config = dict(
    model='multi-label image tagger',
    dataset='drawn branching plants',
    train_examples=145000,
    image_size=32,
    crop_scale_min=0.8,
    horizontal_flip=False,
    translate=0.12,
    color_jitter=0.1,
    arch='vit',
    norm='rmsnorm',
    norm_position='pre',
    activation='silu',
    mlp_ratio=4,
    head_dim=64,
    fused_qkv=True,
    bias='all',
    qk_norm=False,
    layer_scale_init=0.1,
    parallel_block=False,
    inner_norm=False,
    patch_size=[4, 4],
    conv_stem=True,
    layers=8,
    width=384,
    positions='sincos',
    pooling='mean',
    num_labels=16,
    init='trunc_normal_002',
    residual_init='scaled_by_depth',
    optimizer='muon',
    muon_scale='match_rms_adamw',
    lr=0.0053,
    momentum=0.95,
    nesterov=True,
    orthogonalizer='newton_schulz_5',
    adamw_lr_other_params=0.0015,
    gradient_noise=0.1,
    l1_shrink=0.03,
    cautious_weight_decay=True,
    steps=25200,
    batch_size=128,
    epochs=22.2,
    lr_schedule='cosine',
    final_lr_fraction=0.1,
    warmup_steps=1260,
    weight_decay=0.02,
    adamw_weight_decay_other_params=0.05,
)
Rows from block 3, named by matrix and row number. Rows with one number belong to one attention dimension. Each number is 500 + 25 x the weight over its row's rms, rounded and kept within 0 to 999. All counts start at 0. Numbers have three digits each. After the name is the row's rms in percent of the matrix's.
# v: attention query, key and value (stacked) (model.blocks.3.attn.qkv.weight, 1152x384, the v third), inputs 192-287
# proj: attention output (model.blocks.3.attn.proj.weight, 384x384, transposed), outputs 192-287
v.222 381:498499464498500501493500499499500500498500500500499500499502498499503500500454500500500499500500499502500500499500500495500500501499500500500500500500500503501501500498500500499500500500500500500500500500501500500500500502499499500500501500501500498501500500500520500500500498499500502497
proj.222 427:500499500500500500500500500501500499502500500500501500500500499500502436500500499501502500501500508500499499500500500503502500500500500500503499499495501500500500501500501501499500502499500500500498498497424500501505502498501505500500502499500500500500500509500063498500498497499500501422
v.223 053:519522495504462501498472443513490503487518421491476545500519436491503504501468504484504512501488491506467525485490509457498511498496483485505482509492448479513508485473510503558507478499520572496493485433509492528523538477462430502498499494544502527484493500460481496504453478504507514434
proj.223 066:495514525500469463551505482465481510496498512498499510495486512500503502487479596512504469558478423494543489497463511497495471499491524517498543458528495481498517514546502504507488506610489514517478497502500482502499484489454492502450582525493522495495541555570500474492510522509477517507
v.224 063:501492499505527497502493497499492500471492466495518488508496467506492515499498494495538506498529502464516504472497525533504502503498508501500515475512494499502510497532504481517465520498536492514493482507499484502462500496475509486515498473511502541498499497482482565500511521451504520508
proj.224 066:631502490451502487479481492496474494492514499489496520497455513541501491479448547535515576545495528502498469405561496522531498520505505499498507498507499456499516501445508482502482511474524487521454501509491479499486480484495509510485499508499529499512466511521494512489489517490475433498
v.225 052:496509496479448494507448515530490416518500513509553516536456519501522476488504478497498459498450491524547524478506412519510486474483497415529556493507498497496507497500482526499514497543532475462490514498491498497509497544504508470533534491461525499511545500531499484504514522471461506493
proj.225 075:508484535498486507489514494487496472539513499507497500490507523505516512518489452491497454497461507529497494502505491515512491538499484444506491475505483455502497489500510477499512503511516512503515497482500503493499501553485594409500500436531504478528489501507500547484538500481502474500
v.226 057:506507498497521487488476548499536548485495499503494501501490414529503496540534513503517501498507510496491452502491495456510486518484502479565474490588502502500469492487499474495480497460486492476500500491499431493491509495574506496639532500484498519500523508498510510520504532486516500517
proj.226 065:444515507459501489506499578482516471503499491513517504536493503488505500456496494500501506549509496524503510506493520494501495553506478549530500498498505495538542500517458512495525520458497534486463506483502494503515491515520507465538528488495494489467505495520503506510486501489594501507
v.227 052:517512524488526493504480499510570500520498493491506494488475494552503534500480510499500469491480503508502512509525509465487505487501525501521498492480497502494479496502537487500502502505499433483506506543500492470492486499502505476520526484485508477494490501502482508583525500508503497497
proj.227 072:506472479499500479518496529509496532495491496478524506510484556494495495493500457505436494460501491486500520507511496539488448525489492514504498505505511499485475488509516511524498502512538522469540508501504514503499499496496483524498538494481500507499499477497489625495500492503501508516
v.228 045:508479496515495472517520489557503506433500511501456481471501515489523482521554508501469493454497519501468526510520524519515486476475512522536529482507519497528514524501518506516519512516522501463456498517524479528532469475481511472514507559509507490460480493487489472501490509540500500509
proj.228 077:505502485489515511523498494500470448490478508465559496511521525525497499488500492504469479509496510490473499534492464499490511458498543497491530482501512501507476492495502535508385496484484513502532500493502496508503502472528501470507514510505491512496516502465496487500496471485509526432
v.229 050:522495483513501523478521506498489501502500542546459494497524515501374482488453500485494517523498497465521502530501462531495533532503458500512506483499516523483499494519478508507527493507471531500489490432484483480520468479499503481531533490517498468530501441524503499538443508510489513499
proj.229 063:510511472498461550493507526493441487513501509506505489504503535498507498522552502497487514540526498478494492471552495481509493516492495510505494490436497501500498514495499500590502498566535452502497532514501512499502517485506509504459496555575500502500532502497504500506506475477503519464
v.230 052:510508490496535505498501479474487518503485513539496499496504505501492504493503487578497483495503490537529518501539485479512520557482503496466521499511499479515517511458351494485509501479478495405494478573442476503491511502502521496498518529520508504507498496480505494500553492490512426498
proj.230 108:476508495517500505493480493464494502505504499497525470507493497525615499480502510508473527501508499493506500512504499502469512508520502503495490494513508454512468496513508497499482510501514505513494486511505525515492510517507492507492500495495499505506500499507494454512488497505492483504
v.231 051:476485517471536500512543500510495499499510497472492479504507489476479548574506503500545486582533500501529500491496491507479437496492491505501496502501511519534502571497506493492492462503491504510512503510532491453501513531503508498552506492478532497463486484496527555493506508509501500458
proj.231 065:504532484531491511511520503509523436523513521510465489493482501491486503471480501509509498490483511508496471481477503465483511512485422476496497501491477477483462522512505536494500517503516500477504493496500495528500437496503526459578495490496534503497520491505506461527496515505495508513
v.232 059:523502501437494542516503502492519485489500487510503332494515502499496512492485522530491511499513534521537495521507510499524460518478500528506480500511502474513532485498468482503521512492483482481492498492477506496338499525504459475495514480446508535483457498499500516537494491453493373521
proj.232 070:498518443496512494520494474496501580499524504490513501508491563499515500547440518503507513522516511505549517528506467546493489525506494539499561519546543496493504504503476503459520520496529505465506503498500509492501525508504489498493529425473504499499516513514498523489527495533456490504
v.233 049:505480493489528541494499487496459485466475525467512500506534494495484504418480472500487541503485501558494503475498533484481473529512496498489516488540505477473502532504510503496500495486510527486525503486489497500544536485503484515489480557477547497491446501493504470508502513492521487502
proj.233 060:493494465500535496501547507503493452489508513507476494499507474465484493508529435482493511474460522479525527477477513488512501516537500455485538474469503508482444526509537499505521508517484507509503521497501506467503507567530524501494500481521508487522477492499499500440501466510511502518
v.234 054:466515528498501529490495476500484432476537509515477569502501502488499499518487525491523462495499503513487454563489502486489495498506551535513524486528550501497494523437480534496476529504503506527496505507507511494520509527521466455522473529536464506515476559497490504525491513539484487501
proj.234 065:498477532488511495506504504497502505483516503467530505528537499494504501485461503518500502502486494499493496437510491513498546504487509464500515533499469508505483495435500483478502523510514507531472527616522499465513510467505499487502525523504518495495502477507501507473483413537424500523
v.235 050:501480504479501500529520499469529492523521495482524493550486649479514487480496468506508509497494476523442493500498457495514522492514489531507524522505539506504558480485500506550514487558476474513490486506522500524491503509500534511491500526489493507549474493513499487535486531501485482484
proj.235 075:513491500507496476500532484511500520478500480500552559508539513500532490497520484514493498483515509475506500507556487520514496507504502500499506502501492479504497475479494465442515511537546493485540502511496512545506499499516502494503512500484500491505543501481500505519488490527502505512
v.236 050:505488505530531500501522490486504546500531462496501499503507502508508494501495493493533421490488511497501490529499496488544534487519519490500524503484483499479504575495518501488475512489460474528500493488500508501508497454516479499483515508609517491503497506502479489525502514491476512495
proj.236 069:473744524492493445493512497495539530497483488480484511516518485510466500499506501495523500509475503481510516512497497449497489523511493499507478495506484503501530500508601488492510485463493510515500501537499505500490495495497499534502496501505482504508488509497493521499483506470498496501
v.237 064:517528500513504490505504473505485500520499491486492500497510486441498505481509511568530496527467489505493442507492479519488509503514477510493500491500497491500475497496479503503499479494489503456489492474505498500478446376506481500527451497466476498448462646500471472547508463499460506426
proj.237 079:504506513489511494514500509504486482518537499508510481496504506558499512503462498499501504476516501439517505501503498499533507476494499510532513474491470503447464688507498512466499504519510480488497501503489488491500498469498480486534476484519511496527516497518501511501502481496474507499
v.238 059:498510504495494501518494465525473473471500512468465507478519501479490458519500526484476527492483505488493474496491436505504488501508499476506500521503516490499440470486521485491472495377504501450474493496502415483523496512502503502463479514523519500506489497499500450502529486464524441512
proj.238 067:530439503473532503497481500529490475498510528478515496524496516477437498499505498500491508492488516497551491503563473565498507529515532491489578472465487511452492510524528433492515456526500511450504513456503471487513505491529503505543499517500519499462497493507506512458506449497503456484
v.239 064:500501490496494516500517504500497524506512507502486514506500517523499493474513500506533456503476599503493522456496495476519514507468495519513505488497502502476498492491477447500528500496519496499533490499501500522466501507521510506507505492499484504503508486508506541499492474505446480474
proj.239 071:496454526520495498543500502514489460536516472426506505490499551507501505485497506470471494499523506494524519499514492489513502501497486501518500497475519499448495504496502480505508504504500500510498491490498467510500520454497487498505515512498504514497523511503499501484507492504505494510
v.240 050:499522501493500505499497492498491502524489521498526496477500493503481527511513485515476501467502500486515529480498378511398493522394521484516495526510480500519466501493511571430501491502505513499493506478495502509502508490493497497498499494534495499506475534512495496505504502477498491500
proj.240 078:495520483500499480509463481496493512529501558501458502560530502505473496508499493519480462497504519510503500501554504538488516569490526532507501476528495483502506521499510498510496477465487493500488486527504549453502500520483488499494444496509487506551516501540499508492476508502519500505
v.241 056:499504499509503525515497509556506496492500498507502468509499530493519498517522515497503514556443494495451516533522540510498515504513509554496508520497450496490472481545482531528478502495491509527519413489501489499508496493476520521453509460504451516447507493504495536494531490481503481526
proj.241 090:494504482467501505551500503501492505520500513480513516486476476495496501500515495496487489488513495518496494587505504502525497516473500504498483503515497495461500504505477497512500477490483576511510492530503488497501513510512497493511486493495505531499503488501498484516504500519545500461
v.242 053:515501535500504491495566490471508581507496504507520499497500504498515499493534458485488522488493490500493526495537518498503503562495497499508500520532499500476553510471478492504489562562506513546468494504523544499490528515488521505511440493475499512464508452477506508471508537513504505487
proj.242 076:576503508476512516471509477469469483500514506500506434480458481510527496499497491484501474441489507483506499511513518518494501516498510503504503498457500546464487494505489495505498502497502491540498519480506500479496502519510516486457524480445525485493502488496504498535490558492501545504
v.243 057:516499495517482499454494505490521535500486540543506471508522526533491499473499505488498492442508487538496481500493504520485497490506507509524436506493516540509441499471499499453510487470473498514518500527495493507531509484503470482408527500519486501527483496537495478537502498525484500549
proj.243 076:499499467514502497473493464567498489494500500511499499488513469492511505500510497527501491497508493494491476509479462493497514503547472490509485547503493501500513509493477498477498510500524493498500513481495489501513534485508503491505462491495536507495485505526506491514491477495512484484
v.244 049:531493494478528503513507459512483523474503536505506507469480512534504530466484493478499473488472426482504532524509526478512495499490494507438487506502464499459486496491554503519534518499506517498488459493500498502490475512531564511493502507473488453493502456496525507553521500520499520423
proj.244 062:541508498475548529521521540462495499503573519504620496496504525487511503425508511498523500504514495505483502499503528541530530497469496516502483510473514507522479442527492498500485501500501485493505499500495502476501495488505505504476499487496517531501519484492496490495525472507499493515
v.245 061:504504490491514525488480540490494499503513505519468453472499500498521500462524438500508526453488474493516511511491529499542465505502500538504507506529488501510501510509512491503493475497501458498505506459493511495485501527498508502512513507462485493506489481500500493504540498490504503504
proj.245 076:520480498406483467466598502498504496520503501503509500497512489503500500443494474507405518500414502510507502504501498488501467505492506509499529508501488513498493516457506490496519510490507504520478507492498484499503514492499502498508523486503502530498489528504500498496484500497531502505
v.246 060:494490501497457498503494475557481484478495522489501504496490502486491465483507501513497487491478432508490467514501493457483489539518488489466550499518533499494497491500499503500591521492477499529499493521506464495500683497494493497514610505491501507510497561501510475506499502496504540512
proj.246 069:515500499523509496510471505496493511535488489503528518612515506519492499502504500507528487492494506441523509508457521502508473506489518498501511480532486610493495480514499502498593506523495508484535459568498493523505507509494482513486537519501502499498467473509497484503488516492500481501
v.247 054:463487505496518477527506503481504504497470489488516484543499492519485524492488519519517452501437491498479501460590489496510487519497534502511492515491503495547521498512538486502473462514478525500519499513509490521473509495479496514483519507528491503488491498521487507453508498497513500502
proj.247 079:494496479504519500530426506498505500476511505495486500489621493471476501520515506527497499501498468500481488495500512494479485493495471508505477514519503468478495509505465507514491440466504504485480507485513525501498497499513505500489535480499512479587667483488502492536483487503527512505
v.248 060:501511498535508510504508666577496520493538501491496501493499494484501502503500487488521505498509493514546513571505491498661521548481476521505500488483564494522518477490530496507515528518504513515501482497492513476500501514473507511495543512518496475487500515501509503509556509460495497507
proj.248 075:491485515487540505457500397505496504498487498500502545508503500499452498453492484510498544477500493496503559508500478522496500501483493492490520504510510497532501490525517578490497499416511529500493476501501511504497514447504491496504479502474479496487493498501494422501518503511518474497
v.249 055:498519495500514404502497541516501518460495503539486519506510423506500494501501485509574511502483502498512479505546479483456495563487496527498459530489469479483510496498510492500539495492497510499491494505494508552564502464507490491446490490512477477491491486462519497514499503489476499532
proj.249 063:571502500508542502509479489442488512507494512475506500502502512489504504530508497503498501521500460509495450540482501500498558501533512497487499500526557499506496497559504503500500492526498489454473515503519480507500500508527486490487503509547501538435508519514495498512536476496514500495
v.250 053:493479488488521499506500509481500527499519511501499502501500501493462501453500471485484487521506493505525496465529484489410522511500493558507505500566518511515519580501421504469516461453517500549467500527501488513489507508465516498518478489519469500512522466507503518517482493539479511506
proj.250 076:515486458467475471495511497497495506495503510488493475504538480529500509496534461490498505518537498502511503482507500493496509499463484511498502500500524509489511489477499505494496522481497506476461516483510500500498501530499502517554505566506511483476491447474499492503497500454496490500
v.251 058:518502492503493499497502509499408510497486481472507549500501513520491499494504493502525500479498541509500517506526505532535495500489510483564419541487506503500527498444489559461515507471509498486548404508510499468466508532491480506491472439485484460485501507516496506490539507556480493515
proj.251 067:468518622495550474524480485492536482500508514548491495505494512504526499509498495503515502516531494493496513499497497494493476525472493501466520470509491511499508558503497501502514521469573539468490520519501493502492512476500520488505523493463510458464508500494499474473493570501480508561